{"model": "class-conditioned image flow-matching model", "conditioning": "class", "cond_dim": 256, "norm": "rmsnorm", "fused_qkv": false, "inner_norm": false, "moe": "top_k", "moe_every": 2, "shared_expert": false, "layers": 6, "muon_scale": "spectral", "learning_rate": 0.016, "nesterov": true, "batch_size": 512}
Rows from block 3 of a small class-conditioned image flow-matching model, named by matrix and row number. Rows with one number within an expert belong to one neuron, the router's apart. Each number is 500 + 25 x the weight over its row's rms, rounded and kept within 0 to 999. All counts start at 0. Numbers have three digits each.
After each expert's rows are labels from the 100 images, of 14848 (inputs lightly noised), where the router gives the expert most weight on average: "top examples" is what is common among them. Only what is clearly more common there than usual is listed. The data: pixel-art sprites of 400 made-up characters on tiled backdrops. In brackets: how many of the 100.
# router: router (model.blocks.3.mlp.router.weight, 32x384, trained with AdamW), inputs 128-255
# up: expert up (model.blocks.3.mlp.up, 32x192x384), inputs 128-255
# down: expert down (model.blocks.3.mlp.down, 32x384x192, transposed), outputs 128-255

# expert 1
router.1:496535533474445514528495555531514477470526539495518520517473480520513520490473499559488499483490482493491515474505523467478577499483497479520547494505461518514484488489495491483513497472488477518476506512498504542543533524483554486507506498505477459530510456487516492471494505499539550510505531521509520506497503553485548495535473516502493489472518526487494504501496505458499471498511
up.0:497512493529484485504515541498548495507502527488534498513491459512486502514507478496518486472496548522478507502519516490494496460489460500506521507518463496498500524511482515493510497478514511526521500488446540488487502511473527449492554502507502550498481482472517542531519499526457436496458524491488519497545478463462520515523536535479518445481523497491534508461503519486528481449481
down.0:478490521495469477474509518467520523473501488525501532513473490472499454493518454498510557515557547517517516473465522486490500510492449568500544463516447519488475535530501508495542495504474470513508535535483495496473488498531503516513504489501539503487486500471556520518497479512509500505477467494518540508492479505453519482528497505508490515526498476473496473415481440489479483493494
up.1:475552475533531506489479497481549471504442469495465552466492516515496498501526498516511501505495485442554480466479471470529470534511506474464448549489481472532500539540436460525505520459511500498498511520477517494459495492479482447490472465494498498513451525511510523530492498505452480521517512495484482524545496493536530513487479492491510502523470525491506505535493464481454483481544
down.1:554513531521486516501510530503470508515518397476520502522482576499498492516521503468497508517526483489563487532495453509492492528497501486531526472529490531526519565474480505501525484513522525530497490488506478501482487481486541481458519500511522507532486505470516486494508460483501521494525472495479518506517545513465528539486550506493473491457486523468471491480471507515529517492521
top examples: grey (33)

# expert 4
router.4:542485512504481465498535463517489508519476491492474515515466477505518534489492538487494540513503472521477466503488502494472499514481520498508494507498467506509520492453476503523502535491534515460483524523536518487470479472523547515479491456481482548510550535483547515518485534510533548461495481472467500494476529536536494486453470472495446480524503510457438460513533524541528489500543
up.0:511455505504472453487541496527464507493526546483501525513476454480478531449484441488482494480519488471500474503511449513503484463478499500468431505492507496578450450498498488495477532507467504494466447531551472490521478502446457542496499506519493486493498507486512524473470493503493505502527538493518492528548466520486556488504507507524460494518479521497506489525511548493508521507484
down.0:517503471501477518499472470508529504526497514481478495466488500510491470512448468502515508459529549498512516488531517494516511462495498438499500480488549510454494504499483505502515498556500524525527483523505526491475504539530501520494514510518518488484469542512477487515506459488486512528508523569491497513475490510500502524454532486517461518508506532528499532561526493547538502446534
up.1:529487483474531519510522522494458543508533512524475525553536485484519504476505508495525498441494432495523502463495512479488473490468480480489510502471537502486487530476522531509508526508514499478492495497517497524501527531437478489502477513539501517506487521507536490481508466558495499525522445500480496434494479521500488486515505478464509528473448533512499513485510498534517519488545
down.1:467512488545492484535520488528524493536464487492490486527524516504508532473493487511468549511519536554524469501544518486491492494498520502515481480485453467506545474499508526489475512528508528500504505468528537502539477469533487501513497510519444475524422529526492456492497564526501490546498514507530522516482490473535517445495518483566541465458541522515489468528465446494517492517480
top examples: white (31)

# expert 6
router.6:497532529480523530496502490505532476466518542547515507478464477545538551511521497528484530490508520532479503530507462512478513579524492538493511520526492543524504449506487451475486517525530478480452499502493501510469505529472461410505501536532485535559482500514486506496495504477489475516473516432494491484478476497495489491522493484520485501508521515535519501492505513520569534493493
up.2:509538500521470523502539455518518512493501469514474475491509485479465491511530505498489456472500508488500516526487486473476490490523532469498509490510503478512495543476516489535529505508463441487521488495517527590518529481460521465484502465474485509493486516494505484541523478505545473508542448527438516465530497534490460523498496491453521504468512508528494516480471518488515483459535
down.2:544509424463484444529505542498467472479506461495474488484533520491478448472545512469504490499540480506521507520490502515509479508491552478482495481495452484514486491488455512520496455495474463490483501515539485487493500510509523496488554491521495498519491472554495501481487549485547460482517503488494515505484532508480519482470533532525490466447481527480475494511492577467515495508479
up.3:502508503503482536466523480506492502487503475496477497530494510457520489496513525449563487485493447512553455503540490492465482477491513516520463486495516510494500507486513464506464518483499484499475455458530457483446540501514477472492513498494537461502527454483497523504487481482505472510427551467480502530463511457484502534505486474498506458552507511491458496510496528494560506495486
down.3:476530533525502508473455488494457513504471505512501489495463480506466504489513466465495513502469450504479470553526479469492478513493497474481565523492469450505477455514518503458517501495481544517514531481512503489492534504477536503527496475500490535491496497508532522486498508480484499517482496490509498541442555497480522495537533490490460464504488558521489527474508518489468481495528
top examples: large (65); teal (45); blue (33)

# expert 15
router.15:469484534471532499502540476484521499517465484477494481497524468537491486492457453489488521517500512488503496500500500553509487497514491513522481518519498539486520482515499501502509501435496513504508490528553525518456471509482476480536475460501497506522476477468514539486494473516457481522500475486505526506509525522521506509514515506481471484489514499497551532526507505529506509557497
up.0:503452469523524493464464507478532495500484495476496525547518489497540501487489494492491441487463471509481513487507513518484497502510499543489479485475500484474534500485523510475471467499485550440519568511505507488469486477506488426516572486504522507523485502507503536478483546564532487543539494538502519540495524471520518469498461526503512485544533506498472510464531466533482536494490
down.0:509496542499526514494487479546491501483483505526498475498503519482507499533474494485478542499495512504524487516522495536498506538491512537505492509467507481562490531526516491532495494477497519512463472506490480487480536490524464533506464471537525512487493503474521488471504516520473455426520462465538486533509483491450504527494467516470554515487480499559552511475503522485532543492447
up.1:482486490487517529488513526484513534507494514496448542489497494533505511511465566480529519552525484518469500493464510544522457550511451459509471496498505492530496511517533517538524500483563507488489508461522536483482518509507503506494533489491503558527473530501453482517516514504514472525477475540500490526486516508534456491488441487492515518545534511486509501523485469484529454515500
down.1:482519524502508506495498510484492513484533546493495484452494469468505509530457493462529526451496562466510526516465523521495459517461488509484493482530537500506516497513516531543533517471533506527499464496460503486543500476492456539511520504515525515471517512459506510489512494493463508508495516503472477478519559516479524495473495499498515480490573481479505499511508556492549512479516
top examples: orange (33); grey (27)

# expert 8
router.8:492462489502516497488502476516519504469490485482485478502444511477476482480489513511496513516527525530482502508500498515483495517492527536490502511497488514503506502529477517482471530491500534510496486510447505533532478522487513534514533473494534562507486527550495518494532507491481496515518529479499489483496479498503508485499504548525501473476505523495528471450473515466531491470497
up.0:487512517499500507505518511508495488500457547497507475448523511473536517509457538492502504518511464469494479578505530488516502536457525510495476483484547520517528502498538502467544504477446544512455512462489482514489497476515476487509527484510469526504529521490498500526512491522491538506539503507525475494504509482531514528478485490490535493532465545488542551509513517493490509525482
down.0:504474502494519449525467510524454500508503480473538508510509521484553505490493523527503477549435489479515525523522494509477519519459504504473518476519469494466511497521496524518512505445502515516484475450434459469510492533476491449481543467506509455500475510513486475504528526508494494494469535482469544428480509462490476466502534474545494461471528534527509527511526511520527503453509
up.1:504515516465494483525525534461469500496502480488521528487468504472507535501491493493496492496507485502485533534488512461473504506525525469573506506517534483484521527514456489466516494496426495491510511519468488536553511514464553528514492492489483481443489519540500494516533500537529500505494477469448484463519500496494495474473452500504473452491495528508457496541472485481534525505512
down.1:555483515511479540489459488469495550520482502494515518531497515493506502506502477518486544500493477496535486528496490490504515498521521518491483493503504512499550472486509517502480517484472546510443494514470513504504533507506516509502505501488498500469519533481490516523495502477478489528519470499501434469536487533470486522472511526532507522477490521564484496543464507526456484506508
top examples: red (45)

# expert 0
router.0:494454515421482529460489501518506475448480518480517504492475531529460491526499486486514473527499489515461519560529493523461515491516494538515535538476523494504512514479466519496515518547463517524523473501501514510483511512535510521496505523479519515462530466486489539527538505507437486501521484516544503531496451523508477499519473504526528467500527541528494493494504454535509496479488
up.0:547508552503487496486515449499510544519495524523451478501514470558517535538523448490476476452474489495514487514518509487526493510479503510525503507516469510486539509471518522541526527511450475505480501479501477504513505535457456493516481481491468527508479505531549508547498565496471494493525532529504444510484486492483475512486530553475520422488483473514555504524504506479498518495499
down.0:521495497507499475506492517516510504498518493480476488483528495479432472501460519467498510505532512510518467497540457507513561519488508474498485512503492501469500486487457494479476485485500494523494523497488497520560498490458512503476507514464496500508518491496494472485495509491458462464480504514533501428526564505497564484487498503461478486531449531461463493489517494477448496543511
up.1:528549483449503460520534486535495505501523514510525499547519469493538466482474484500479496507477497502445527521481554522514501498464495508527473494520512508551486549477498498507509487496513490543529504474488487481482491525459494479504517443479496498467480468459542519475511466500508523476517467528507485480545503519523519529463478499482512530505505484466518485530485479490499494485499
down.1:495486505466495519529522507462496534494500478509516527484488522499501503464512541470509488485540558520518527466517512538541546499469516477449507516483525470535490487488478512509483522477548517485517520529452442513537486466507502500494515542510496495491512510501540518493479466513478532499524479492547483513463513524528471491523486512509507511511472484511472485495497481526544478507508
top examples: white (83)

# expert 23
router.23:489496507486461487526487419470528523521484475511486487509486468550486479523520495475492489511523495536507475542476462490489517458496533539504494546491489495505525498501492480523463495506487438520426503522472513498507501500501515510531537516482473491522465527514492517492519502463502522532534502504526552510520504481512483501520539458499538457449487531474449457531502492488519478498467
up.0:545492512455492548479507528478481528527462557480497487479474501512508492483471515528496491483495569495475438478527495515463502505478507494511516529537486501520486485494476522477554530470498492459462473491516478498533494523499463523468515511522526496517525524487516478480458504519499509516497490509535513479476507506480466499466520526487506484522509480500494515500523501447513532503481
down.0:480536519503533498495495488531494468539505486467474462522477472512499518519507531476478520541499474516502495520483449524488535549445504500493541512477471501441445452505472506522502477472478522543446490487474499487499529502513508488487496506489480503527481478502509495515462496546489456526508473476482514525497534527463506479486498458483516564508470478471521550514491458509502525510489
up.1:508469522489537533523508506511460525490514461457459523458509445493519489514478523434516531496483527505521505521486488472475499525502490478507485511514462519492477526488513510484490462496501505520491475484472500476458506472463521483492544517510499510513505522485477524523524473478485543506533479485509527481502529517507500470512476459479497476495501481511505516534515485511532493483524
down.1:507468495477506496519471514503498515492458486510512483522472481509521483495503466518540498465502509527490531530546481550540525518532458480465487495460491557481496492476517516509529477497524485466484491500489492484504498512533508500511475518540524524532484517494513516485466465495499548515526529543509507473509461518485504510513532497505502499527458522522487459520511491521510468566456
top examples: large (83); white (32)

# expert 31
router.31:489488489496576564512497476539509510496504501477476524469531481516463497515513510515505505536508498458470481497478540505530523513507482529529513473470478535527514532486485511529538524520470504500524487522492544531483499482531516533502477473538472522417474484494517478513492501462502474509478512478531468488527490488498506518454488504536482468494507471521513509520509479531492516524543
up.2:508503523476511544488473490537496487497515480478507555483493455478537464501506553500501535487512505470524506517503484548501519459432535466490506519481515484505550488501517496537491518472476482525450499495488457501536492538485464531510523474498481488500502516488485510511473512483432465548499500494535548490496505510556495488481512509485451504478482471511466537490503496495542461506504
down.2:440506526482518498490501509546518481506483485511482492487468503452527498511514493512490495464489507500487510507519471535467505532512540565525491475512519498492477480469508472456552541502526512511519505472501518504500511476495466519465525512456479541541513463517540516520511459478511522494523478505486538467522500539475492493509451475514484505554511477470477514507527518520502497480489
up.3:534495543496473551502493480480484535501473458515513507538479552508536460466533504513493518484516528498509468489483517476499524516462436507495431480500507481509497505527494523501518521527504526470513460511496480510469528494513490484496533506540481523435467555499512495538498499496519522524470516466515482462512478454453550489466475485504535491470475487521500483499482516527481506494518
down.3:514502478531505503538453468467483533488478512510473506495541511516495504521543497534471482490464500553544502476497532500570480511523454519500460480485495480497483470531491545496507528515523512508485493498474488463506499503552470510479520531515464522514464465483488496498498502491494520457476476509522503533520481483551486579464541493474501470505516472521467534494538483452487497494498
top examples: white (37); yellow (33)

# expert 19
router.19:499530505480523476537492510529508485496509505450461459468516496509461514529541485489526510499572532513472529505484453576512442503512488519507486499457501486499536521496512501528478489462449501467515478505533507510509492518523478498486541489534504465516485472490513500493495502503450533484507496475501471495486491483496462500493503513489498463539496508461532506501485503511517447487499
up.0:517506497511527508491498499488451479497484531515507465503527459484452496522518469488493478509482545442514505496550477471505498535511514510557476529541491502531486510492482516513516487516556509543454511511485467462500522565503521541462506490486518509485502540488470526504511483528519525479526512495501505470474499477495546481513481519491534463505458526480498507549516518524492464517505
down.0:469532540453526511511507521528425493512484527491521497490447503460513493521508499507487511456508505541491494522488487527487560516453519507520455518500487492458558505502509453510464554507462517498488492487495515485504489523462480493497462514464514552519488508483536521511478484492502526493484525515498533477505510478518485512514469519526501495545521528450485522501487533488480503500488
up.1:455530505481528500465495498528507498522454504493493488480522519458489505493534514508501494479505482524495517523484459471472449486480513461488500502470535532529484534505510552484498469520481487448518501538525503433514454514512476462499509426530507495536516476521483496513517483529480501514502495520502537494471490476488478473434505495503516502481527461457513498492524519482518500466499
down.1:505483489506479493543482478442546507459483491501482472496477532500531497481492542485496481499525526487470448510504501490507525470460486520496497490503506472509444470510511500490475521468507478501548568500450496482479461462493493536505477469500555550555469474476502534449502498504459530488530479496527496526478503476475470477492447510476490516475499496474547451499495489555511537467475
top examples: blue (35)

# expert 29
router.29:523508540490556501440475525506450463484490487500473477493498515506542514528501533508493481517527538500497484502492496479517499503490519520476492509497477487516501505488489553478509489524497458502482482519495512515458485508518525557527508494488479494552513497499512539468524494500455503564484497510495495537539483466496506499507525519524464480503480502536502500520483509486474538469502
up.0:481482547480532509520491503481533474500493513498460469458506480486523480486525529488461474521511477515506534448515517525503498517481490523514532503484500496422463494492477490542532480532467504469501486520486553540503489465495521506474524513473526468519468518512530472472483509484501479526483521524448518483450515552484527516472479511515493497499522514472515486515537528489524493473553
down.0:489489485470551465529515538480474474486506493445497516513514508503455519524464515500520511445484500500456474544521447528519544505481493521515532500486437469507505439517515552550520482470518450499497460514511507489500502530526518500537497534530515515519451487509515476491530503527542483498521510464515490508489486481533486482547542500488488501535500496504505502496523461526536505494529
up.1:490535504494507529482514459508492517507471507504492493470541520480484433508539493467495480500520520517491516482492473473484460512497494481503479486471484504523446484473494470515484494522461520454532490511472508485484511483470452475513590514548557520557488509503453499470503496482529496470447518511512464499542484524506522458512473446497461486517500497490491505478513496462481519483547
down.1:476525521477505493478530544516491501478490503485488515452515506460472511511503515481507496525505529515530501501538478532481516504535490501546469513485504471502552484505521537485474489516500448510502506480540523476548536498460480479491516481494510493522499497514510515449501532481560517497471494511538492513490519499467532479454522467537511516519515520473489491493514475504530499478518
top examples: blue (29)

# expert 26
router.26:487472493509526493497496503511509501462446520428483542492492502517472477501513522504495484536534549494516484483574552474499486467511491446494481476507510472532493497478495531497432527509495527497485498533511507483464533502487547527518515520517481487451521477484489530522492515487509474529505488489480509465509501522531483527512496512477494496481519470539484516525493478446470497528496
up.0:490569453528531486493516486511544487473488479569467500511484482507510517531518454483468546500487479489499510480534466506542482504487477528494532441525537538510494493538484522499522530502519494515542503513480489550480509509487509479489478502502525501467510554487489508476484495489501549504459468489524511536507528544514468465479482470505489501508494487520521563506474511428486509551492
down.0:477494485520491490509511516548518553525503469493530484500545483458492507495448486474471503470482495458459464489509501539504507476455524524503493484441509495500522502468475533528533497442504496446503463533534521522492506497502498479498458489516459494487518493484509533525499482523525493480463491451544533482516518523511489472493476528526524470542485527546521482498509517539513513542551
up.1:491508480486466492460474535510518517534483504487473515530491502493553452504502490501505479501463474526460545417513480481477478491504509544538520473484512522525474473503510520526478531490488530482492510508448464509494472482526547469506503491507551492527502503492523488506549507531494503497489478512523502490514485475478507495491505473510509495518549519508500495521476493541467455534542
down.1:545511522474497549479521481542466478483487476524519468477453485494512471503494483481475489557492512475490503524565499486513505522461486484493516501483533494480485511520454513462502530499501442511509501520493517498518494525520477509477532513463511478511523517476477524516507494497483538501512448514513485507484515518555502474520529534451488507484503504498518510439515532492515533489469
top examples: grey (48)

# expert 27
router.27:535513477479517501538477482487498502473482507493486502531491482476525534498534490512463468457503541495514429510465520504475549477517441508518507480483486469482518522483475524527508531461480503506510495519525506528516506505492526475511455477531488546512539505487512505489490548498506477530492492556480452473477506479489501505516478493500526498522532474439506487503500526498472531501451
up.0:500449498546497499509523480522479542518480533507481517561470486528484491481503510496543514521459489559488515505526523481541517499486489506480467501486491475509487505534462544510500539523525510499479509517497481476468532522503542464497503513483506541511518479536498474453510512467437485517491497514537486496561499508507502533502492517517514475503540502520462498513496540516504450486494
down.0:519487508517484476481488508513502545550483481483526504519488434455522471501470475469517498489509477481534479505500488478521543527500473462518532532473505524512450486514467467520504495489505499515489493520496465497506551515475499483542528482462454476477478546480525495516478520494499505499479522525542523516511524507490517449542488528461482523513511540461521492524470492455507492561498
up.1:485519508479506502493504503469503458486480510550495530478526516485503499516527524515455499522501460487528514492452532491480510517483496463487558504545473448500510460504504515476488489489471544497479483513484484494542529507528470516491499482475498515492496513526497493512489477453506478528485516476527506448506496487508488524469470460476440488493495514482466467510496499524495488517564
down.1:522491525548489523482497479529521540504511499493529504479521522482547477496481489477509528536539520514492500489516499509464466474507524489542515483528506547456538536484524482522540519486510505491464519505494548509522527482460498540511470506516494479480481487485475497505515512501535489503481482497473489537517485496559498495492509512489541525500529523502493516509486547526484436485561
top examples: grey (38)

# expert 7
router.7:500507501472496495514478493492477521501499532454536526516521532499495505524486517553494486480496515502502517517458501518477524465495532533490510511497490533517523511509493494499500527463491509468454521536497511529496514478471505452487496518488510485499470553440490469447527499509463516495529524480529508495488518478476503458515422502502467476457500540528491540530521491497506483526533
up.0:500469509481542490476492504507522480480515512546499493493521497500493510508497485521517518509508476471518494520485523530451476481483538503480526438499532515503479502481511551469508521488479474508517502495486506491506515539495491484537499524527517517495457448467528501492511508500455502539483582484476519515469545489481501529484491460484510518497502465500541506487522517462480456475469
down.0:515493497531492523441522507487484486520546488494539438466571516429509501493431483501503508506527501529548529490461488480481498461523472516508501504461516469495474518557508555478463517508472521500470506495496517503472481530512514479487481558512507511550468485503507496519505518445530499469507521475468517519480504486482520488504488551469526521493479506518474561484456469497531501469486
up.1:512522454527466497463479484466523495516506531517519479509524502462513518523508507466561452489499511474486518524502493549475516524506505499530526502521534493486499506519537513493549524497499487488495483490507502522510534533453464518454484502470499486521538501462469504489500508515537504510512545531503476506486504534503482525454523475470535511468487478499492507521515480505533501535505
down.1:522478506475493549473533480537506535494510475473447512496519520524509529492489513549504525490521457522574481509479489512518522536514519525487520451476516473539447523485513475517500462518508495545464501491461501489486501511550532504516482526482521519514542496445546501520501514543493474490467464475521481549505453540505510516506516488520538497519523494511430509520508469495493486530533
top examples: black (45); brown (27)

# expert 16
router.16:521442483463526475512483541499499511524524516505516502497459505501475477538511484521499493499557542496512502583550487496502487452528502519520490455531472483513521521530478443477504516518487553481541493512526503509488505542499502497495509528521504506477504505479560519497507493513516454580477485502532484441487527474478514497512476509496459466486497471480533542495484510494506537460497
up.2:494537474514451551484473509491491526467521524505509500540496491499496459484513479507480467471458526495450465549504517440539534451493484486534509527506475487522468517489473487497510516471513493520480533465494480516513511471519523513475490484505455532483505536521482500514519502478496508528485440499524493521484478449488549488476505500482499565520475491475501485500517500488486517508500
down.2:485457503509509570498449476505505540515504476491484453518488485491494533519480511517524494522519537490487485518523472495470523491524533475520489511537510519466506528527498483498492488495494546476517486539496488514543480510503505470496477487509500494470535509454491473502494493519525509517533511504499516552470472495458523510527496463523495490502471491518493529497539499556506493502544
up.3:485521487463497501494459426494458522510529487517492508497502548529495476512476522477542458538495530494476518518519483549530477507494487498497450492517514497490502507474529545518489442431502462476508503512457506515473440509474499538482510545474479457476502509492508512469483539494487476513477538501559537499473548523509467540492506487519437516519523557446488533502510521541480465499494
down.3:491485473521491486493480528501491478513524508457460507504505472499482497458489492543483561527480492462524542482515502457529493501533462515485475490496523505490462503469512510504505527501503519518522488494506528519473485512502516527501489514483493503456519469434458470515476503473503556490475498533525520500475469553474485496501455523522452515493482511502495523533489488498465541496516
top examples: green (29)

# expert 20
router.20:472495522494519501520464471538531477494496510485511492480503481524483418515478520516543515477523497500460519521522456489480492510498492515493519504473506530520519481496490489482506498547510514531518536525522507498466485487504481500520494484516463521490508489512471552487493490452492514541471448490497501484528467479508531499480507509474508479487500494510540474513475503505504459462499
up.0:506458470466571515500487517526520531515485497539480525516471532493502499488502544498483519487462486462522494500481502477482460510520476508461470490504542456506501512523502523515491497457512529524506450448496529532496481485455476535470513539518534488522498495458477482450520469534488532432508508483521544473516473465543553529516493503500490500541504494499454501503513499523461509527523
down.0:504491469512482507497470462545511497519463516484480474449489493502461474479514529510455507506539487554477509486506515532501540492530517518543497476501498556514491497480535451522465535533492515515464506489506526463470512495468511496502515495487482532454514464469481513492475471488486488501487523508509522511500480488539509488490511481529492513502485469503462495484507504524533481481501
up.1:475513504475518481468485485479519499525481493529515558505470529490506480431538501491486512489515480492548504518519525491565537510484522474522460528508502533527473511507528487512495499500519493504475457535491502494477510469484482482446518492540456504498534510471535486470511521515514449499524481503484508522541484489458489491481472483476501539532506512468528474505527494494507506518515
down.1:503507504506443508510525517512529517522513559523496530461537479524506541493481512487503462516543546493494557512481520456491477506515515541523487501525510472478527447498446455501528531475495523489533520449531488475529487478572542495503493460480450485510527476462478526508492523508472488468500541482472467520514452509483481486491549466524477485481501520485510511515537483487497497473510
top examples: white (25)